{"encoder_arch": "vit", "model": "masked image model", "dataset": "simulated fluorescence microscopy of cells", "train_examples": 195000, "image_size": 64, "crop_scale_min": 0.8, "horizontal_flip": true, "method": "mae", "mask_ratio": 0.75, "loss": "mse", "encoder_norm": "layernorm", "encoder_norm_position": "res_post", "encoder_activation": "gelu", "encoder_head_dim": 32, "encoder_fused_qkv": true, "encoder_bias": "all", "encoder_qk_norm": false, "encoder_parallel_block": false, "encoder_moe": "top_k", "encoder_num_experts": 16, "encoder_moe_every": 1, "encoder_expert_mlp_ratio": 0.5, "encoder_experts_per_token": 2, "encoder_shared_expert": false, "encoder_patch_size": [4, 4], "encoder_layers": 8, "encoder_width": 192, "encoder_positions": "rope", "decoder_width": 192, "norm_pix_loss": false, "decoder_layers": 2, "optimizer": "soap", "beta2": 0.95, "learning_rate": 0.0018, "beta1": 0.95, "shampoo_beta": 0.95, "eps": 1e-08, "precondition_frequency": 20, "max_precond_dim": 1024, "one_sided": false, "adamw_lr_other_params": 0.0018, "max_grad_norm": 1.0, "max_steps": 9700, "batch_size": 256, "epochs": 12.7, "lr_schedule": "step", "warmup_steps": 480, "weight_decay": 0.2, "adamw_weight_decay_other_params": 0}
Rows from expert 4 of block 4 of the encoder, named by matrix and row number. Rows with one number belong to one neuron. Each number is 500 + 50 x the weight over its row's rms, rounded and kept within 0 to 999. All counts start at 0. Numbers have three digits each. After the name is the row's rms in percent of the matrix's.
# up: expert up (encoder.blocks.4.mlp.up, 16x96x192), inputs 96-191
# down: expert down (encoder.blocks.4.mlp.down, 16x192x96, transposed), outputs 96-191
up.18 099:505452512499496551565527527387457536571482535547577564447518566522589460511511566479499487550407533502579466574474455552510591564532424565505537507536550585530556469433527544509577471492572470457520483447558555512449486566371471469576415543513545489547531517522639413499469649449434461519
down.18 103:423528508592475543505540552485535533548566457424495492518469578562524463513551589492499597476481518558429501513571461523475563501477545468523417546479420485470566497471468504530448458438506606475481594550490479559505462423485496468481444487357462451468617423568485519510579488500436441595
up.19 112:469505524462382545537368518542533540406419511502499505540559474539461467553508473454503572505496443506509469531558509467445466534504471475558484512483496551594563449543550496635473534449541496440539403461478560570530475510544596525485555432363582523500505516471527449509422520571503442496
down.19 105:496476546552587451555562555521443497523472556518442472438480503418448441422491483537506443540432635453457478570468445479460605517451599510450538478607532493405492462515553506482549393424482566528422529452526560377519472570426427483607466547518437468526514476514549495560547528470463512627
up.20 099:511466528462578548519534558583415511521468533549486560542456456478485617478510431533549532519372503546527482506507568446540400554481566569481497385527550530474528468573448522509408523459553506521499513621532441500474492518434509501563471415449449563525585453533486453477509405491486587514
down.20 093:569534449456395551508583494447470503519529548470406460456490536489537559521538479453499473454524535481571486487556471597605566389492508589499564455426521452476555525612468507409518511494547606516456489580486517566554518491439489489587554500523469534431462477564554478578443478406480435550
up.21 117:489518492480455462500526524470504502529575531509479558550511489558596610489532457527430417463531579483466432475554473548474545464480444532478458534455488524393553549400537580477500518481487538542464516487481512483526344504465419469624504457421502381504448524499491515516505503409550515560
down.21 118:546509493504553446488482439436526518538538545484416399581519458500491536482569504481580528327570511628520478502455497414425623484579371502456498488420481506536472529521534430439454499648538427448486494445395585501537401571469401517520493436533465461538477555468486469510522446539532526491
up.22 106:512593438527482465501465495486515430502538435537415417608548591410450482481545428541424516417539466514557487430553484520459462550554569454431506541539518482470503415634505471458474490549465392487500453482514480459562416394480418488476509516533460507520550499530453553540500537461444564554
down.22 098:395479566471496484456520452473501468489476542553448545515499499482475507476596583544439411465467483533512536513477520641407587505574541467462599528427422574491490474383539484536524604473520496488571544466520481566478464576504511602454442609537464572555448591497510511491481556462508559481
up.23 108:545497554584463559498402515477455527456479558536444531539578467463514406517495471599536562402565510497532463447490572560556514501564592546553503550479466463449439402457477452549505582503479556525605461513460425528481598453500549623408547566436524445563455500515588476462511499536509545446
down.23 112:527423544481590413560473529491474488498598444410483582405519470488554520492524477476518564530598581464491455379489465496479449466601418494518447539478488538488511436593505603536464565493563533448480516447476427521564582493522429509555502468489554538521501477470469457523512557490506490458
up.24 113:474481495421482490499500442592508487531608515509506504416433515516471437558558549510559534558506511452555465440472492456585436540523378511503580451504482534573403426516480441509601483622530580540366538439483514489555480613516517420539502511526546499540540497414526416523477462514445532525
down.24 102:511540511567379521410448422544500463456423505548438517394520514439455522565529460415499436495558463523532553511414530437492519504551486565485548386588519474485534564418536501464461603492488486466522498600556564432516429459431622463465451483519545519522416488484488481580548560498405557494
up.25 069:543472478505561405527464445511595450456499447506489571498543547496489542532489453501499514429493483547493390576528456561504503473498624469611500515546479477525522526517613411531594518446495522462384480522546501499486542496522493514543473493509447452575524516505475497485512528572469531573
down.25 081:492487482474513513495440460581591485535464469496484511576525401549453531571542496533486462558423436535542392474466566487490525564482502511633542460573485520492515556556547541431510519504494457574477478502455448478547594529444514503526561339548531557465533543461484478499563426450511433540
up.26 121:515463525461579484461542512516532498612522491558527559416379440556552582511391479508594601564523557548450557496611529480514420539528410590498474586573470465590494571532497492538552486507547525566503513561445404415496459516480499485509561517582446477531460540537506450438497496525621522437
down.26 107:444458454560535381465445373482493548358480495530568588584552528518508510543509428573483498592454479484526467520445491467477482420509454534544433434579508440532490501512391534539487466522477514388426485464547432440602531475497474527536504524505441512458546389504490506509532507531422465540
up.27 111:536460567519498561494485472397479545515443508461511487521486580499542509533582506477538544435542410466530508492515523309492463550513570527586453533563469528456510548480426511501466505490467520524464505527458500395493598435388531552513579445509525500495561481520491498414456527478534407559
down.27 105:497468501465436494578529459534478489557537506427500506414509425450493480459460532568447464515527513550533410569456493572482467493547500461598448504491551488496489503572493451517622404427435396503451436566501488566484477417566539462487513436504461525435555464416445498523474443551503482474
up.28 112:536454476430498467449474522509463500400464521414523533538470506520448475561479483546479488371497567461531533458507521473514518500527553409480510508520573573525501443420495507472409543440514579432501440506436594576475524400517432579399413464506510534481555489490439498516510406474571437421
down.28 104:512573462530472493450522565438500470501512545487480452435591524471501484529444518517473540604509460541474432575427446558613427505416483528483421368534603528508488511488543469562432500527565501512538497492549503540543516534496438500456514449476615548478524457571530545422465531493569590514
up.29 099:591540532461567446425360448528552577444604428495556554554561442484536492510580533441542485537534395592530463441491493477514637586462491579570525610561475583533420415461549515542444519473447560543513431519480544566547480581430549410522420514566509481500493577460422477542485541451566500504
down.29 101:482536529561473442537436555606426436489484568598569528483419462534491574535432502528470461476575414497503439530513493496552436426537520505499512436604459422457447477580495586580545557549453474494491507489579504518476461482456626456470482484522501338559593452547453503534503501560477461522
up.30 095:450466578586398497518409541458566578545502480591430537525509530474494572522566526419488483555408459483475456477468526518505482429456496471463448506527511485415465523620506499470520496563551573472515593499534426449426510461564534403612512491538553552506480417524469494542508414549422525522
down.30 085:510436513436495472513529439494443549479481504552537490447539450537532380580555544543542443499518518527547524457498460545502576544587486502500551451369453421470472525447443538424432491493472425463554497468453575496571478499442478599476464541385534558546491458449478483461595556439469449550
up.31 082:475495470529479519535497513458503419444472506425504467528604404474466460606498512525492545476472473430510549442489413473565429565528417516481423433483485447519519400405541492539504548527513499454467446450475590430443475595452527487512486503502596530523560588535468531527519480530471566479
down.31 089:477480407538493607476574596518504486478497484531552548478390479501449483487537519408479490530468459513477440500508490520553571482513560538536474471461411517587445490464550514551537524405542482488518499482455525377418501474530547541532371506493471512487573480492469559512491472546475487465
up.32 066:487543525467552491443494495456513505430527563502518431488428500446488545529526484577529539401466592585572477506437433515449471490616473440506482402490407570591464478517576451415539506501478479507563490518468520511466451463602479458507455509471524530500510519512430482469511562479457508618
down.32 078:459439482445493475489509428455482552472465449513517520452420466474444486384502449610566522495526490531621516498548596482496454462468532534487521405491410494422535568489568425459595553516557468512511468440485516513450564464645426637437454487454558511507508483521460420477476470530459531433
up.33 082:386485422485528490571406589494497567431548493501455456529485524447507583513579515498556512469480518564491530486435610497501364534525483518475507484511516484424502551540489564529488490530502486480362529541490439469530581505442392497574496514427567481477517501523587533479506343505489415480
down.33 092:616539471510576509480458382471577449480469480446520457425547550570536573500539519492457439487518395488620519560519433558453578495504493481479526509520469556463583542528492520389474497487486499505544553639560553479536443430480552460539417516602508512431448484462480475499484540521461470441
up.34 070:545515549438383416477584419542443514555538502573476427492556531546547468476569490487561517431530449574551457540516533490458459527429541508491536481472528459491460473499527503558538503529525638495507472529480463438414444530490494477545538541542493559439467485447481441536550586529496489468
down.34 077:526520460497547484494558579510509495433423471506460490513550476471510488511536521462490515578457623447480556468465406485474459415520511485510446489458551489517440445428470516524485561492402543492489488511448431454527451613580415526459414489525581439360499531590501428537458454471470568520
up.35 101:599516532441474486474519540419480447406429449558491515501569420542560468441543481461486499426492453487414509451383553507486531597453539558546522504407591541512529497547448525486493439522521502463491456561476470547447467538409514520391491485571501494517552489500492496558585516481440470502
down.35 100:486502539571467535527523540578479447583594526528511570472499462561444441518518438546581502469510472469578479526460532527509507521516510499418437577576554494476513443579612470484489480457543476471499522464542515563502492456472556510596618542556476425491514457500398544548570559442510477526
up.36 115:497526514537475460427462483482574602507535465504615645529498524519567525619462444548476540529496480438446524530604517485495537477558403493517493471525569512470430456656474418486613460452612536455533467517436470481457555555551509555492512496524492553515469528505452434533535466478508536564
down.36 109:472472549466491574488545457542513521568459586495539517497500411563514478451478487507485525536399475476568406546495510457489604521521436460447522452527476472505483504454548481547555471560524420382579549476520529471535509419494514525504451525443602483538437478452519469571574533500469508495
up.37 105:525590561517554502493448506473446513466547540550486458525529554571429437459560495464605500491481436477484562524505472553489378468445490438516399475470518480371494518504482503470475468565459489515519537606552536505444601414437427638514472509513488485549596480389500547527603499470443433539
down.37 099:542409538381428575457472547468549440609499483524630546493567472461529507523520611534395500495535459509433481540482561591509509473515420506517540529513559494470542525516485452505545481501503455486519430393437519558540473491471548446471505440520541439440525516560472444450558486540599526405
up.38 108:497476514460389390634464564515493587549589489496486519531497400443559599416478522548485603575499508580543436463496490456382477485487513478530510489538449554481557515450502483480457482525577534520444560431527446437608527548476397582538486500583496514385507513498471510518543566495473514600
down.38 098:451476518525598419471498495517489563494375556457458482513531535494479464522549492476471426582468515443594588532473496546604419475498556446574470524431484575396531479507503454518430496516491498500571525512500617509488482493476417550493584531443557592551471435443407461541438455367509487507
up.39 111:548486507491477510462480522504448490502573492407504563554519493490633500461458535551517463495564479548559589504584452593513420515494550518363435516476542498547459495419589560540492533498475469548433470450459498537488503591433548522557485519588563496446472499466418466576438490517575501421
down.39 101:510495482541462469467514625560490494449527471520564551517435479508394421396493467421466534453425565431528446483438469462582399564533517520493492495535515492517515398482474462477510420497587550449579468516579511488496496461533506427540402430538446447515557386511530486499478489627500487519
up.40 098:486522523486458469631516452511559460494407552555586490498493523560478549499530428483413495462505539548488452512437497517543507538549463558509541459492523458429476500543531501588459462517529439541424572489517463471461526553574505501458530454419489479601431568587566527486451481403468502503
down.40 097:457434415527578508526503478450544429434493507533474470499623478472503525473564511489443537500514562479538496463486501520447526398554558487489584475505358457571556533436526467540518574424498459539509491403512551506572485524558607444587544596561505560410388428470476561463482539483382501532
up.41 101:526558522481556471571504566487507550490529539454503585478597489525524491536510530482597549422410406436549519560467524489508537596450477392494514505526516504580462459436547494429512386493546502575561449537485518658446521438491503455499496448424558501491533563542509634538524513549500534446
down.41 106:476498576433432510614636565579456431530511573517449547594447493465514510520559488469498517588512574502489546470417531567486353505455451506534438451456536487502469470526417504488407440438518440446441539557475477473441558545589476567474506532529547488463544452575547522538480552441487530425
up.42 094:484483476595576497513523479542540544512604510567504527468413463464508450529465591571462578560466517495480507556549556450462415437500472508427438488556389518479539495488597460500525607460498499498358561443491485480533533514501453478537516571495504450535496474508580558472470512424515391437
down.42 103:551455585434448526520436382451566495426557495569573485570518491566523533557469523571598557512584460592503488431451431524458463495497530490499446560492447486468585507486544427466436542484557507525518513510506521494488560474553539444444606617473511437512485511560459540550522540505446481439
up.43 101:526528496503469493568599433473498545568544424525470570387490465562479532506495461533498489560405530462477510479469489533472531490466500471469401524506514540527463599542452512485488397498504514521476532563560500502574518563519405529467478499518410463467495468540501349484546429427489489421
down.43 096:405596415527541548455511448505567523433475525489513498577534531442435521530528484551466549479555503513466561510476520480533489503566489521519510452497442482511462562449496442513476506563528463527449438514494579564482446527481463469512573438486596490451478374530439568418572542428499523613
up.44 064:530605567576537477397465543470505585533607484438558433534575525467558507405453549479512455491461589520531480518453567458475425515512524481635471528491508451422478493503494548482470521499473511490531400388500511468501517451435657541542476476515464498418507504484500521545462570525526518503
down.44 068:473492542449409597481479464487542457560564482507573577443532571459565447412575492501403384481415507497496532505513504516382540508488566451456444615483438560494500535535501532505458507450531439502505439522492466540512540455443576551460502507584534436542537517554513552484452546497501475558
up.45 099:537442545558503441501598442454465556516454482554565590525456421574499549491480544555494564472529477505527522489443586479554552523424608485535541525468515544494568453504479485406474443507478525468433608511555510518464476466504571555541542523487547485508598531538520518475502451465556501493
down.45 092:465563541498492557502410604527529499466533535479515524483452473594500431513513432476502556622594532488463365499583510382539504461526489507566502493478515458559483507454571411598484484491410490505577484511502519539431594422531415444479517482510496586480432429445468503527521581462456500503
up.46 082:488452503434455466463447461457479409443583462520471574500506442443455505438471578490504480394588500614501518498497501484523556504587511473448480482601535580526540550529506495406485441481519501530551484592534475498465477535492577465498448506514408481475476506447519560554415544456559448518
down.46 095:474431455594537433542508425581457481506501506398591507475535464515464490494583449440469535515559487484552427463492532529545491347501538538538479527500429541444511533545515561456473460509502559399488525490522542576418583530540531559500451522471474495357495474501553461497499445536467448534
up.47 085:512541458441508476442534560503507475522443470617498472496635465553316546510586473484447457486575482588530482420462475491573554461513461454424488391600476439568509520547537522470506551458464550498501515455605537460490485421473536526534523528474519519531568485519533547459519541542428484452
down.47 087:462541532525526536530490444434533515468580489529555589561471596500492486624448531513475595493389519404485493487478565568544570575571501524480522508582546505517583441478489515491517468475516550525473422446580527563509445593482512596449450486536541540503443452491536492538550424553488525454
up.48 087:518538498535466472426514421499409503557548533451526465508508538541440515478490499523497542508482519554479471501633501509498526550475494533529534528499508424530580643470564505587519490487473523480516474508574533558496567493483442486487490574536566522501638438463495560488586538460530544608
down.48 087:491497465527470438511435592520525511520538523462555530535436511511452501617497551455465435420442550465477557475432509398468414542470523471483411528439417517475442477440482593508497504514552504520529471455467566530435529522469449462599539427585594448538519496579436534600440420446475400429
up.49 115:518471471452456565542483455537503430525558529523522421459435538581503438452411492555474508414520461467501365520452456450573475466447511466564514495509527504600544449423466482492463512557553496510496454575484531513459528406523462481530598450549558541473569505482470486436525568487536552437
down.49 113:543349490487462544478449487506506440518456417481478569507487463472476538535539551477553583606425532474492490497505608470466442474465476474478531551544500433632493473517534488515499453439508516503503448415540484433499550441552503601595518473426521544489545445440547457485448474441431561496
up.50 094:507395471451450527520624448423480481405449546547541577543583502491627569478550533498415487485560467548394539495434489590517575544534513523501560523481523471591533540514555456504402479519528503605455497548529517510470540551477417448487473494499530554476589500469441512505524562532479446471
down.50 086:521534403533514470476509581472462460583541416502454600489450517447354493453436375455536557508521497461524472492541575501552505505501522469563436429528478510498489536399419523562535483401590535489499460459523521533537550500477575555551570496505621571487499479529505569576466349574577455522
up.51 103:451531475525455488589636449490586436587514582458493477513500463476495543390578476515472470481526547512398498481514432518538546430546563537511469456387556584416510509529509542477517403468551463497407554501550512520427486517525456533550511526470474474569481528490531516583505567485537533452
down.51 120:519501399402445512574495463494551477458525506567437520555556397440480488558664512461498542453513571409547445505537540457510580463506540528470574472536524486550528572427499479527517526519417442485463467514514507502463480524403564483491521439484415498527482465457527543539519489379408464508
up.52 092:496452529470379571457453481613457543536427456617499485559532555539564477463570602461473524450380518554484466465499531565458519506460473500498499514478529477573491531468441522423461461510411537581641493514458463476500491518479615458542534574477535494444539507518485554439527502419508506523
down.52 101:489432569394487530480479556550539428535560547523527485633525476494474487479461530421554446524511592449502532432556541469500522446590523505546510430451580478481517478544464545485450456558534442487530579467478490442489503471515540442580437457546501487466530534471491528466459470488501457472
up.53 110:542460454507519401502485456472476492409480488546422438518557536428496375528555511444420531548524491524470471401536533568513543496513526405502474431505452439541474480495440521535518476475469461457476605435528445585470487512506560517522510433533538525516475599606486469480530508555491592469
down.53 105:452552543449576457503569502552570507454580530521449509460471507515502530538520460519414510531553508495532554539501489475489434503494492491445595553621540443441488594507430511488442402562588459509516454563510518473447446475523535445466355551500465549503464459565491490517491397501480480534
up.54 110:500493509500534458536407514454528548469466452558421566471591525448533474544396558425491520603515401441466535506434472479589474513475381480499527500483513482500510533590508514443552502514512512518500439465500502469405524571535597473450556476443397471487444520569507455460492465558459537472
down.54 104:469553520475528556476477498548581481492484498661500477426477453457455487528495453461524534515404503518417459535466472402449519516462509556493457479608601476453436501467423538454438527452537581458471573544487474484580496519434546515485567476406482509526476560463511409584531476521440577513
up.55 106:550577513512487453521553515513550492414470559523512451621576510521459513459575505482456446578443458474483459554579517612487418491450502440432536494532498452434387480529528438497528481547544527447606496452513525565585474426487486516524517479483574477588503495511538514516486463610530587422
down.55 111:459449470484474587526490464504574507509510503547525529374536531392542455383491522573413539472480528463469543493512480564407568580507467436510501613520513524437524470510569511575549464509413460573504508425526558542524507449466523468508387515441360422554575453575612489433399478528480485538
up.56 113:434497559455468402599453413473424478512559503555546482498519592493565518551586491447528482513573574520487524544527526476422454483497559574471485507476399567593548436485534510499521435530466436445398457496590388542508456510552547517486454515522531615596446453494466535525402413442455503501
down.56 126:513537402493563504512585532552489538478488527493543523418457412474487578570560483521431502514528564536500535561518548436524457508466515553507487427426564477442454465502442543459536480513515533521428588569614490549448418523546395636582598525507506460516485510507488384522504496452428472570
up.57 104:437436481440435487471565450467476420559551581480391400560546505470431526480551626535475514486476481611475463538469486511465463493468438533458462543533491534432515609506512552507564508571478493555506444459500476472461441430407517550526528413525537505505537483454471463443515472628557542475
down.57 103:519552564485476532430480511502464446444529524549436483469470462534520434523471566471478427530535464450506590462466463532445517540584529424460440505475479467464446385509441537566586412484549481549436472430598551501468557441548457503492417588561528546531536537565523473451453494534465493487
up.58 093:411502525551517545538555549450498483525484473572471529456510446467483549477508510454445580595484531575511519473491512515441505563455433561504552572569555440464469519530470504493578554467484533531530538445559545552516509570544415458533487453561578376515352484544500514530566500616433524510
down.58 094:497534520484511456481523465482591540499527462482529507553533511489446532558535432490482579449500427512456424477440528500454503467566495476477540508464485520500519534514482567485519544476542483542458542493519528494409337517442592503561443530493532600439446520478497508514555500438502439361
up.59 088:482540447502520560517548563606477488425574497592495444609486542493472537486451499521555481443532500537494505506570522417540387551394429517446407417522458518504536487486532484440504460574441363452528503497597599484484473473513511509491542567479395450581494475541458489447460458547515567442
down.59 095:472611411468563488409432508487522523450435444501552546423539440512449548461480514511485473439530536516514475425597448604494488534482476504433528457463402445446479458501447553409463536493420588485403544538571571457558423538585477510517527528406536516496493552505514460538563500392504518542
up.60 094:515527530514511507463478503414570545505436615455439498479434524423527482546468536420487527483454498528540514468506459635477608479444514551510567470571495487519413467469482547579511447506509461395554499554493477515436364484520548408540440571509493521438469467517443524448569522439435631533
down.60 092:508567490522563442637496471438569489476528458576519374532527468502469502561511530485494461509411475593549478473510514481500543447557546533511451562431455464432512555594488517402472519494480488515426500454554444466414480474471475507454497547478576534524511465452433414451418408532504459447
up.61 098:491561543537497452445422438498509582605518518549485538601511505551467541439456495574482474512461466505521578550493482514506515489431516442424491597483537535505564416491598469534532464530609413422494488499482516609488459429524409581531456562506402496486525429488421371499590445546481548510
down.61 106:441492492467557483494534560484537499500500456603466491457507611504521471476548519553448470504410466507488408501423534454540447528538534375541519580506525396533664524507539528553487430458431468471449558535527565540540494487477447641512550518440520516515496542464497473542411597500515566495
up.62 099:444444497398517574467517548520468423517435566438460508503525498464574483512516529474482510521523488495516475488453475539453505501594481426426475521477513546543548435488546495488529393436500469434531441513615481537467449529422505422496460539543595581516556421479431484571408467537507433572
down.62 097:497468432540476543505507499418451516519616507456550543473537508615456414582545507561493464515463421514559557539522496459544410517478542460562544486502478455428510385492471460462420462433541569545388579459515457442545492421493445610470429460623551523509565463537487541438460505424551461505
up.63 108:517627594450578490474482481533513437495564476552455459589431536514457487503512490533410531538560409537452448510419513446521489493433526420522501462443424516426504434535486493479535477437496466516467508565534542629539501438549556466468542532501451479412429526520508480535616541505564595472
down.63 105:518423413534512524490524557463473590581568462500413463481528498481527399504447586434483513448407556625463531504510503556526467504530583511482527508512582522493497517444499426562577450532482495487558497587506539507559432441469556514529536470432609568553507464493541449458528574394462552492
up.64 107:538536437478481564513559474504500488532454366504497425433462545498512438552479543529488556556509427496472590531454495525478511571528443449503544553500435469612498509565524553520523477559545546533455432490525536470566416593471559471434504517551514541470523509562579403460487438495472643512
down.64 105:487521461629551563525483344527607574500517476526507567452522542485456525528446516451530532521507504448531416430419534437544465519408419507499550535525516446599534460498477519528526546546439471448600503508430469456485509468488472472473458491558472480456416504498520564481523501455498546467
up.65 100:451410509490529493469450520511470501483560481424420495525424540500448458575543541490515417487503488525531475509511532472576510502553469473531646432471416541475455435460494484508378514439465533517437472418556570518558500540438505502468519481426451469463572527495609477509503466538425455497
down.65 105:529564493470516533505527593534396543507544490587508487474495505517490480458494501507487530469523462477491555492508417530493491464591505596500509484547593442473599438447557430500499488454532491478474575526480529459503434525461557521433503469489517579466535562438495435552573527472460608497
up.66 115:432486607467478493512525553593455434530483552507460487504471496475492485438489495512517543476458508518449524599466449449437508450461602584427595343516543551576604471481477464574477589411560449458484486440548494543495500399596539551494569484448515468527562555491425535448483493501500482525
down.66 113:551412520448543462550558496524521472562437487463445476501471452584507539478488523441489479520500505482443516521491476531488420509543486588450553522546518584522569419435585552576656493459578582370465455523485520423538474458499569431565455586480398421460450470528546459501550601414528509501
up.67 101:533493468476592519516545475518481583515562495511524581471570459509522494434497396605536547546463506481462560476582425565486612473546501574479490495477548547509532498666467532524547530654557493525425452451444570540480489585527532506511480495486431559399521542445525514471488430411552512441
down.67 097:517487486492424485413544487579532410473499408497527562438554544549443590529533528488486518499516533520425504503527519471442529595528493475565505580505480495455522445423628592493472491379501471484462487497431478413545454414528556447466539587451514487521481517517439446592548488499516499538
up.68 091:557433523525476427553520472441443473450530536525552466491485536495477548516453514528497492471494542484482602497528476518541655413487564462446441581551487427450429506502496383585444566502483465524531509620511496578539440547614456473550485461532536469529485553574522496530489488531487497502
down.68 098:475549378404501454479419579563532439463478515518557540557522484487479508439537561524576422419517553565492505420550474527495474488531511515492540441564443476556557560505513527582513523572438468522426488446561430480487516536477562534525484489516477540537404514494482536458381534387453530445
up.69 031:401448441546583491456606445495528506541442419405490492486395516412457510482471432631470474445455417481462499547557488477555480607414545523537456506495497583497491535566503430578538511508417486560580412520497509561542594476505575453461573457502430476434424531436477481520492481512472600439
down.69 035:495485510604458503499546523484490520471462397540537535506453467526500458501508538638615451444477481506579449446508483600597456583468548515538471483435518590475447443534475491488565499506439546493506411429484444490407579535486526525491503492491521586473549504527525426507533438442518487451
up.70 100:514541511533513476469470541613457525462437516408465514366482594436555468532568536539392531502488543557560441498506553630456514519581511532432454468445521508479458486469513470492467511432499530505507461512575435527536521570392534553442472527438498521542512436488583529405444406577491446552
down.70 103:531444529535520563523469552446499464517435523493443546425465501441460508519549581457562474486475472438559520486484442541518466500532484527529524564543503579429544427528507512572418533416594517521535519506457459554606578406511540486511443536452543548489572493481474535495512482547444435541
up.71 054:450569534549488447411542512544478470528572467521460509473486454523449559478578526486509483344529489508460550501460405547554336415455534514486553493597520549541423606512505458412606477479440535455492483533463532534498505544376464544490415448446548403496474468494541526478502405635482508479
down.71 057:428567475442514514516449494566489484485406529444441553480480388562478489491432492495504536440480573502369415458542469480483475496475483527464565594572487480488508504577462508552526520564498519468405521491502544479520498557532508509460500518542523501489466472587468436495500428475578458474
up.72 094:543448555460573598469568471523475506453518510459548493501438485504530509503511496576521507545561534469443534549420465571570439507492565567523471527441476547534465581563475420535346450473548445577482573502497537430475408527531544470517450481518537583582566512531504434577452446502506397376
down.72 094:485471427558445460444514391524588566554507493493453550517502523504498485463529491470482518470497544586469503458499444470571535484556511549562481592483501429501583560457523530501560542423592536403457446504560487491563578410489582473611532485455466453393517490512495610430531544499523464572
up.73 100:450495529578502487534525505451508573445447441530480564474548484422528520431423497455488521506526496542495545473502523564498425497483412520375508470508502494523515498604401448605542406500493499574523530421533440398541506564476509478431584435518583524549372517555446426562490467522508494465
down.73 091:527472513482521551557508419505541464457559535550533575466504504501446499485541403448495590510443482440542497508436569422552476533497532489496467538597479467486517617527530518423448603553535528540470452565557510504508484482659475519576396498486485570448460438460521544477618527418449507535
up.74 130:432473541520474463509494491518497468476570484400585463538535406452494470427502419456544526444479399506505547382449536432555587537532550584476488556520478508484507436419589446443467416494496487450508511489422468419436526448505546510456528474470484564508461540593538574506495518503597564558
down.74 119:462485491478538473640579491544462455583497466447476463527458397459463453510421460418468524472515500475577458495494476480514579488585545462577409477456435536519425522495547577501407464449546500438482489498628507446346554484605462522484467462455470454491536524506486460560508499484478446456
up.75 119:466447435455552473497435497493521486574506528376501466448382503551435528534542574484497511544528550509612411505475501504515538507529497473615519465563495575543572511513492517419534471467532487488493605500572550459488486533510525515471545524586584567424582478472423494560500552490545398543
down.75 124:536472552567610470454535461512417480442454514504444561418474537560570408516544503526457487531543515528486600440426531527530578528544482539438570450460504527550437503509534516585456483472511474483471527508535423513548498438371591439543492501570408486469451455428556564479494468444494529557
up.76 107:458549453593483471512519502552513541416470589496525488453520551502485583585573454508513500400673453492452557562463494446542524493568477546540469525582451459541459568508544551641565502455540389441519548464436478443519432500597504538604586413482537555437525480484521439546530569555467487608
down.76 099:481487542512642504555498477496467441485528497508450547573499448424535429499495453508448496552537535564474604508486505479484494537554574505492584471510407530561505519467374506546516506400569546454426442590579475483492508531428479461485464540516492445475480465559544530562460417537513494495
up.77 102:493510444509465534472555460570499504563601558410538465609534472498506565527406528490494492502393446531452471461464470547572564447469515538472412576583474478548616443467512459511570579503523562494365442520495551495507457522477469458517562528432548480586552461523544461566516557436505427541
down.77 110:486533490516460472533386496497515525466458521526544561536473647496484454511432581492544517440432471558548545453579505538494417532415422482512538536541483466616492478409475507427430491548444438498513427479478531494534571526430469544512526579568453566572506502468503516533523376521537505444
up.78 105:540388508459492491446566442515526493401535524461501435442404437484496546443444463485521433552482449471519511501390613445454461457490493482490528499561522505514555473421493561615551471590488489554538533467467386474598473497561466410442496532522531479394443556539541500557525542579454481499
down.78 111:494536474469490580535527509509626532543469541310473574522502450510395459463468541575456476540472569553581538445523444498547475561491551444543544461458418521485504501511486559484519459397579531515420560539532565479518472476609505483587586521456528474432470523457510461470467462479549508504
up.79 088:552550483481522481498472551450503507479446476458508478509510490458529611437517529407526423474535552544466475426521426504434363486576508472542479516481417646502483439514606444525426562484492496581482477533578504411629488529438523487549466478436539470526447585475567492531499509486450521510
down.79 102:474521539525466567585519483564446420488449526507446562411391535457460526418556512472534544528422521562535538492461467464541468587510547557430443508399548521506564444522369610478517553510455527475480533483495472546436463481494612574540487545505508438514471514416486490481409527436437590502
up.80 103:458457501522519509472482445514495469573508497486568506478427542458457493463497516612536554532477455485407640463533540514488434449443494555481560514465455522481486484522509492566463565432508464589456517543513504523458402390486504461548524463479475518396397475561534457525491523416443536553
down.80 109:462505472474483435448572519474522488520464492505458556497414535579544510529515520495618434517509426457474404462511482515467527442541454481543449487529612452514525554505571500400365517477424485495506551564576535572437429512510480576489533457434602454498486628490422550494539513497515584453
up.81 099:503646557497523478572604502506543450532535438527516503463486452463521569485518462386481484448545474432454511458522481583537492482483506557493434473440478529450570513550508645503557430582471452433455586470475477537545446503521450547540420466431432447457480467396533563536607611470543534486
down.81 097:474559501434425585453463532535414429504509516600431521499558453540524503484638430487543596557577483480512405512492534470491577425550506484545539512457460475472478502396558520454539554519448424507489528509473557516542499460542571646435524554501511412489462480477561464567550541540474483519
up.82 114:480459493539577501451469524485523599550640447506555474446490466568460461528514488553450447568530525466522480541497506506532483560488561448421474506594506577499439466444465440508552479500464571473542499510425490496504463480550570543517485446596442448416496512463544434503532633549483507397
down.82 118:532415565577543429463508499593502473474486441523447534445464526529575399506482452494468473537512517571385466533484382501489530433527496475437612524565493450553513426454536504624557462429570503487501499530488572531510474429552509468421476521445409480526558564457473510438483541545375446543
up.83 127:469545483556480478514481482579471440438448462521520577508548463399594579415488595534436514523553503486551503590498502544429523526427512547483489609483456537489460535512495516536419502539520513562538469566470335388528492511393498456523375457512462438510374511524509438459550526471500528488
down.83 128:467504462599411497455502454451439546389488430470444492487542527489455472450378447493538486388447529490513521415423543401488483569532471572496488472504438497621525527527579462554455504511522564397551492502458475464598530463431583504561462431440528598394431437503537523511527513525479461555